python train.py --encoder_arch="vit" --model="contrastive image-text model" --dataset="made-up waving flags" --train_examples=48750 --image_size=48 --crop_scale_min=0.8 --horizontal_flip=false --translate=0.12 --rotation_deg=5 --color_jitter=0.1 --cutout=0.25 --tokenizer="word" --vocab_size=53 --loss="softmax" --embed_dim=256 --encoder_norm="rmsnorm" --encoder_norm_position="sandwich" --encoder_activation="gelu" --encoder_mlp_ratio=2 --encoder_head_dim=48 --encoder_fused_qkv=true --encoder_bias="all" --encoder_qk_norm=false --encoder_parallel_block=false --encoder_inner_norm=false --encoder_drop_path=0.15 --encoder_patch_size=[4, 4] --encoder_conv_stem=false --encoder_layers=6 --encoder_width=160 --encoder_positions="rope" --encoder_pooling="mean" --text_encoder_causal=true --text_encoder_width=128 --text_encoder_layers=6 --text_encoder_norm="rmsnorm" --text_encoder_norm_position="pre" --text_encoder_activation="gelu" --text_encoder_mlp_ratio=6 --text_encoder_head_dim=64 --text_encoder_fused_qkv=true --text_encoder_bias="all" --text_encoder_qk_norm=false --text_encoder_layer_scale_init=0.1 --text_encoder_parallel_block=false --text_encoder_inner_norm=false --text_encoder_positions="rope" --init="kaiming_normal" --residual_init="zero_last" --optimizer="normuon" --muon_scale="original" --learning_rate=0.037 --momentum=0.85 --nesterov=false --orthogonalizer="polar_express" --adamw_lr_other_params=0.001 --max_grad_norm=0.5 --gradient_centralization=true --max_steps=4600 --batch_size=128 --epochs=12.1 --lr_schedule="wsd" --decay_fraction=0.4 --final_lr_fraction=0.01 --warmup_steps=230 --weight_decay=0.006 --adamw_weight_decay_other_params=0
Rows from block 3 of the image encoder, named by matrix and row number. Rows with one number belong to one attention dimension. Each number is 500 + 50 x the weight over its row's rms, rounded and kept within 0 to 999. All counts start at 0. Numbers have three digits each. After the name is the row's rms in percent of the matrix's.
# v: attention query, key and value (stacked) (encoder.blocks.3.attn.qkv.weight, 432x160, the v third), inputs 0-159
# proj: attention output (encoder.blocks.3.attn.proj.weight, 160x144, transposed), outputs 0-159
v.121 112:507544537541514518619492560516498503540387471523488469561559545560538446619441406460448381501494393523484507485499541519544476505408516431472499553632527497430513541461400516537568426488477416561404490519510478434530490543513550538495570500436569566538507475489498539549566493479472471448411417469433522533460544573521570460521570518590504467509491502464561526510423476450469543480477496443430615485468487522508530547500495494477537430477452423524621492530500401570514442479517512
v.122 092:533453521411524511487428479490467509478543514487553495513551540510404475513601579538558475466458454443567519444528461436470485433499572522483533465480600418526508453549469559521539605612510424568429422519466501523468474509501490517529513419513544561510558463499543402598512526458542589493499548555540492535500516505507501497337461558499478468478461529480557542469421542564462541463429489531524393532507407482525483546531453468515505477481508460436577350631465430550515446436522524
v.123 117:514592467449455428486494487572446538595501491445561501552496454499452477490517470477552478491426484522501529523505501442574508425596556447510375425454435543377484523500473467479478458520449520486519550511467563505536410483534515566464462542463555413468519591409456518550432599441542588497543443538438487494436502478487536516462523414549487515496485457505546532500490472539522442459537539489536484548501623455541525428575592562512514608511558486484508411440563597585515570435400543
v.124 116:371518544452551514525386475507486478489560532460493527481489529480500559427520529455541529547439449514481547487549372561442535521568611383492521466429493524504505500550468534479526533426513464514472541483476493488512526478532392411487476546629457496508555475596494481521503508535521579515600414560428506532479507518456582602475467413436443390506557507496426499522558533435503468526478600495515517520539525443472523473554515528596496470400486513460509433393482550554565545571529442
v.125 105:494519443554456554492513424431428590488540465511507418512615510461472569535561591563465503488422475484506475460506530554541487505503463387499472476511571513526586515450446529529416501519583467454462512523424520442598466484506508523432471533496485532462502458456424512513498500639514493501590466517498421511484548509533504529470460486533489567555478478568482503568468473430426415495496507631599544454423480533487413561378503450483551625500562488491480449392580459510437528553523540
v.126 111:549502442630463575436548525432466434448397529497477453535481437536552582516441451558591456484545548487510517497495437418418505522571469493429516535526449477440548465559522533483531449498497484527435402537431430506528472557556531427444499401430525461471420486575575561489493423541538470497447525424404585550543500546533530526491487558611557492545481512524517487584489473491510541545474558492525541442517592505446516555411554502468521565393508519501498527450498388527546443540566459
v.127 110:547467499498471465502598505419510538444457497555428570547490487491526441558487397437557535580536446526478559507417494517507402550453484459540559463538482533429484392446448509442449456531509506565494461530488457516435554516494568478510555518469482584545481537456555469512515377496536444526453566378524555558483496521569520538552593553555486553439480509452542460417483490468531471423467416514429571569414454535568559456444444455543455534461481612517473588574518490530487451496609453
v.128 104:502486545509498494487556471430539548542534578491580547526480381547586528532459512482491491526512481525522444528575547531458462458539493391572495427517511558503452500515592449537412551429490503510501566415536368491473472509583560489497481491524539496625534540415419505609536457381507491548534520506427500556440507443494555508513483474445514483503492498551471415384530485537561564481519473535545440563445465464480506478421347494547550510512486504521471364571540526469472520457534426
v.129 104:541594511529519512477489501513469523413527419481560587408487476460556529578461432461405511503570455515501473544444535635485515494537492458551532448560496515485547511486510524488528511359568351572570508408482500453469476415445490479454447434554379534548544460483446436550507447440487518462490500503469517496533524461456510511503521442468510565628541506604464475508571584516468412488503446512493510555510398483550506587561510506531569430528478571477502447582542514453506500561531443
v.130 103:442557511459445446553514468558457505441610507613486543565497552526521562507496499523479539545524469527560501514448443481418531457455524539529518457536460497516541429522477508555497513539442429439522479492632493558553573516498398425521341553540414487467462466629471513469473408410572451513530575524451444522515551569487513591499484484508505476466513498415508563450550511468575458480513496515459518448610456446461461504518449557430552508454536565465480550433384592443485447511524495
v.131 104:477599528486434536533517479511498480467475479563508507501555456462550571527469510456531444508523512426543480481513436547535447441450416446557497503502474515586489497398531491559425464459519493515553521507557438488586578492500574548484563475481534462624446444553477588555543410483407462496525476489596560553491473516543491473552502511537560535426471585520599572478482624568541517451511397488613397463453455531448480525477426430571499456550398548435501492534506454506440437494415453
v.132 099:550470461527597451530525541503528511486473511562555421520548549397550501481580494509419442529471384483488541515529496451573421492524569422375497479545483404498526477506533575537552535491533478489490477490555488548545436530516479457550540488627468441631416555474425586546409530446499572537479448355436440511415534511512537481535511471402446551432547516445500511525522474482505583499445505562478504552539565481495520492440451507448494509475448496488494393462557478474467547413553540
v.133 098:518546517470538548431533487501522463472511537440480476537533492525546469431468590618523539442467581421534488425532507520523503605514489558501498572498525496554567471501476429498393490476508482513527423510527490514458476557480518397531609532500457401438532484543601630533527473546503521491529481563560486588523482514590499359426427449486405475517480466536470565539619468423482497482507500391539534518525381516425471419498506509476480490482473570526370564505485496446469472530497464
v.134 102:521473551442438439546530541466531407490593472538539508535496595507429470470474509512513620499535509458482577475474454454440531564499470575488456573460518422571488495468426543481507527605453493482494547573545503560488623583485483510535538492527506421566414501490551463419502544568527467502392524507371469449513493488471495515520487491534531525512526457501459532510399475522507551498382441456506453453556579500435478471487468458542609519518450472625530442472593498539422410396547496
v.135 102:486355518521508506521515454516431530466486599568527454511594490476512521460541436467555472509508490490546550479430439561541452580421447501478493488455483586540528486480508517418485508474548603529530401492431499490521597452478484447459535521450510533416487459579541529489507416523510482457453555543506506581486378501519509581486517577578523484540444538548543517509534507464491539567520513463405525538482413580523515454534378498436414430499457587462587556556550391534486469442614535
v.136 098:445506460455476488493469508508622491452509508553469517568559520514493537449502517569443428497530580434497497394542553432461468502443524424473547535523577493481496464547536533653536595511426566513494373532569529501495481465499525517492407515461575475530542446476593527363516549515490517494419481539579468498629557515483475369497554450461463602445525485544508448552463450490420533624481449504459490517493429473526509474553426518481504511450547436496530500540426499437528476569500495
v.137 103:499544426425536523479425446536441534449483493460556502370484524425516542491443480480451528517486485565473459394470479566537496484439429452456478534505472547539439443443404425512541450459542470457450578507459556488487498535489443498433528583559533472480498518537538468541443522534571555518562509404470457423555566619486467447529506532503483571473545602488461490526456489638497489517514598573444505476460551533549397624473581517514574494520529544500437494518452594470611516479528554
v.138 096:538459481519488528458536547506494431433442520562511450507520494427508514523474423481538438556467543536506550538520455471562453627480397428436543457523446516634541467478442573504565459489536487436557441619572541544509507581491574521405459552512541438575481479451540583507469429526474421574387464409471570497527530500482527432609496523577491536478469482548495498459536568526472547522484483461617515417463504508457559522431465433466473529542494542486550554505530465456524470385458441
proj.121 106:513495496443425438533483437598490513538608511498448600459505540462494561450506504489518459516523496471575467488511417545434624497560521559521559477434502429469551492499490582451507560528508536424584520598493466550496454526586493544545491466626452489500517562460511487446433389526505452452575539500568414516506453612464428529506452518469474471515623604549499475558516482469541499578442504581534501581458558517597538476521516474521482605536566517591488535487466574486445517500532525
proj.122 088:478484476606486579515556549481444564565451566503400512475496427567483575546344508488477491520524500538402469377544490496470607436563517433562463516534482516547501577500514558472525463480441479519593587550494434502498477553467493476504460604478502454505472438491465504511432494546510467465475508484482531502483481538551578436568505418472572567472481433541471499471496430463536579507488541465540616458539492584460507467506557473497533483460654504495556500455489410491348483530502520
proj.123 116:490427445541486526553529493422506415483429556516514487459502472470588526505489438517479500590504566497461436446483439562497426501493431484565621608494475507583471436521554508463446549493574550466495555354477422507551549444471495511454547493417585501517424444516480505430511420553427483510430475445481488565588512528619464543456557504516492423468497571524579526475514567455489546453523433505514526503402388469527459475440456519521568557436477473473542503509440455454430462501605474
proj.124 116:585547435523511565555513584451535536512499517468488544549505532540462497525466554518475499516559579455526467541423570492529433511464467494477583500588511488454560521451452464492480401564481515525549419506412539510545462512512573594491462455399612565408505538447495541446425491410552487515418499527520497501552465526603459463561488576527500545408377468435456521526487448518550542466492459374419571397515514519495463610471591449469487475515465551546500534543541492513404448491488452
proj.125 103:562464553508492473406490524578520493473446553545447471442435546574518477465466424510450551468509500549536460521516464501522491490518524527526506552444424400552542508582512450482575460532397486496454389603439499553437570493394402456532383502463507503525519501489509462587525438465459519445449491458551516511509444538401543433489504605503507497508405505466539479426487522526514463424515585366477572453542480550531427446573497497517581495556473456535358492446554485460472453519537455
proj.126 115:429489460362537486471508462540478603511560499378510570446543472539547433418480495550482557517466507501568438482507563551517566445536500520431449519484534479476505583492545463530489502515479409493535612599557546506491490483517464495489486496602473510504554514478420458469402518496492526545588492450466509497420463501466412456508466576465495466421485519430503447336567430483621437527536543452465435515487420546507510541544427512466495517538496451517396434528502512402435501451429508
proj.127 107:494534546449430389521470477567480553532512345472589541426500611447494491378507476494513466505468452528569555557618493462487559545504607514511388406487567545536507514478522533494595551485501451456508551454563542545542410475480437523517502453598620470551520452490523420497523461485463520449473445538516535497495515528424458497502537494449502492576504504513463464537517488521501467573501574563494510594610511548486503543540460570528594561516534464522445566486475561478591528518521572
proj.128 100:485512489483536547554494582518443511430450474511475445501475614461445406512603521511550560464470476563528476397478471437535495485491547564485489399499476548544467431517464522529550422555536540495534570450493572435485571498491531577462576468485589495519507489548595602459553499545407519580458492489521542443561563554542495500684524492446495480546472381500516449508433529560448524486493505496408561541547532570500479519526512522503495483493571528534547561464450535524496398638532529
proj.129 096:486482501524460444554465526521525494529481484491439463510479598491494455448443527477535540508433459566551569451525465402543452510439521496420533507430587431453505458418415493559523448511429596416490452585500504502447582528585528486491469503400515463416528532481584473444447551471498438534394521520557589571431514588626431515545518573460485460507476454437415486607486454481526481504448530439476473495545554504472558428508484436476538542603442498476561461448433546510521442516492596
proj.130 112:547517472501472502531440537459507531519489448412484440503565501422531471506474529529401481495492555467516484572504563418575448559530428518417487476501510502504527514550440491521563545609394550547484567505427538453468419400534573474474507441511554533568586459413533561483557662461595491519511538455504499540490445403460529459568502513464474519471505416530327488516460505530490568542534487413544559444519451483449504553466512494485504459601485468490500468641551474511520473550519501
proj.131 104:434512595463551524480520524597598513459424553502507491484441487581449534463529501540508581419446530507513535452572493396492458496482527579470456452525412592495473448517465499555562554515469509524535448433518585534469554413475405561541599501585445512468542561530555522485448518470534501608476503467591517451400534477385542459509499524493607435464560485515469501578516425500469519509467443529460548539540507530551503462538507542501517548548640528528598469537488475443579591502544523
proj.132 097:497464527510435529483459495481484486589496508545585576404515552519584538513514514590491531501466520599568438517431533567538480530443564516569505479512576519533514541513493541390534601477497464494526502528485426539571444500507580523543526448513552617441501503520513471427597499581445495521583522536562405483514503542468532464510522553636522504503453395510524481488325494516558464555439492544579598472470398605481410489516507435517480532539509470494475553475498532446491487539522436
proj.133 104:464496462472540503511532504480522468454522401558542550464475416431420599486625490490539562561491519522539465499502495585523514484482517484457468477547486530555485471521484544480479489445541502477449527492448551504476520531391452478489423489593447504520487587448499443511489461541575528482470490466444522438331490428528576466459422457405570641504446423547531445414477433522477516519524476476483521484463510467532568535464549468418405422545519552460522397531510572591619447447451486
proj.134 099:527444485500584497540508473522471532523525511489491543459406373489559511614518613468521486469485501525395490621483582566436498529454492486493547506504517533392530558596587548430516492481464432519516522453552469469532431461492458534521577413494449502587485591566518565567491587500444529497634471457509541418478607503464600496546564498580445448500597511562578410437477493539492539545521533530521516423498460533511403505491470507498461470511458537435514517546507481509535559538528484
proj.135 102:527590500431516370503481574501473491561466501477535522581472543499495447578498512557475522485536467445512554483560477472462547506655563461493415509494415537517492498467391467501585538470415441522575571507496541581541386414465509512425480620611533432440558493450504500583459524504512458402504464504462492486502572530473443504461500483401451563545459503485586497539553509553487509556509481499492536605481488549514513471532547483525572589425574462553446514506440535514590535477502551
proj.136 092:508480474502561635487522545526508547519530473424508543444527490490413537515488535418481521531610502443600508584545480470531533483453517505539445428573519621517490497426502508444406503590472405465570481423549476496494449562509418448584533495535402538460461503493463512594498581528539512448584515495511495468528398445459517527552488507514523557516527489547435470497441519429466479433484524515578458648496490479459558515451565461500416538549519510526460459471550440633434487511552415
proj.137 092:446442515540516518462548502509455582541528465530493423566515521498541445480553493556555535490496520458486492551553518373552502494500497563543555568504533353502619545464611555582535553446496605534427455464540456486534456514549524408539475441453520491482533511457585496487522531439520546518384534517497496470574452522444530533458505477510581518411543541519490529467508594461595537522468444436463543420465427473463551557544503606543463409542470459468475491456584439586495527599441470
proj.138 091:470515548458479552387515432534561524485534451488602520424480511587471520518524519525475517454502510506526447578556503538428486491509583498523437550481529529416443596450573523515465526418433426481494482493520518516511441402531456522532578476574503503496544622589448429505488581454429542461579578512571524414398461603494556441498532526499505494556608523566566470491501512459596445515429422512497472534433469513496516451561486478494520557549435504500448537490546556493600586555583460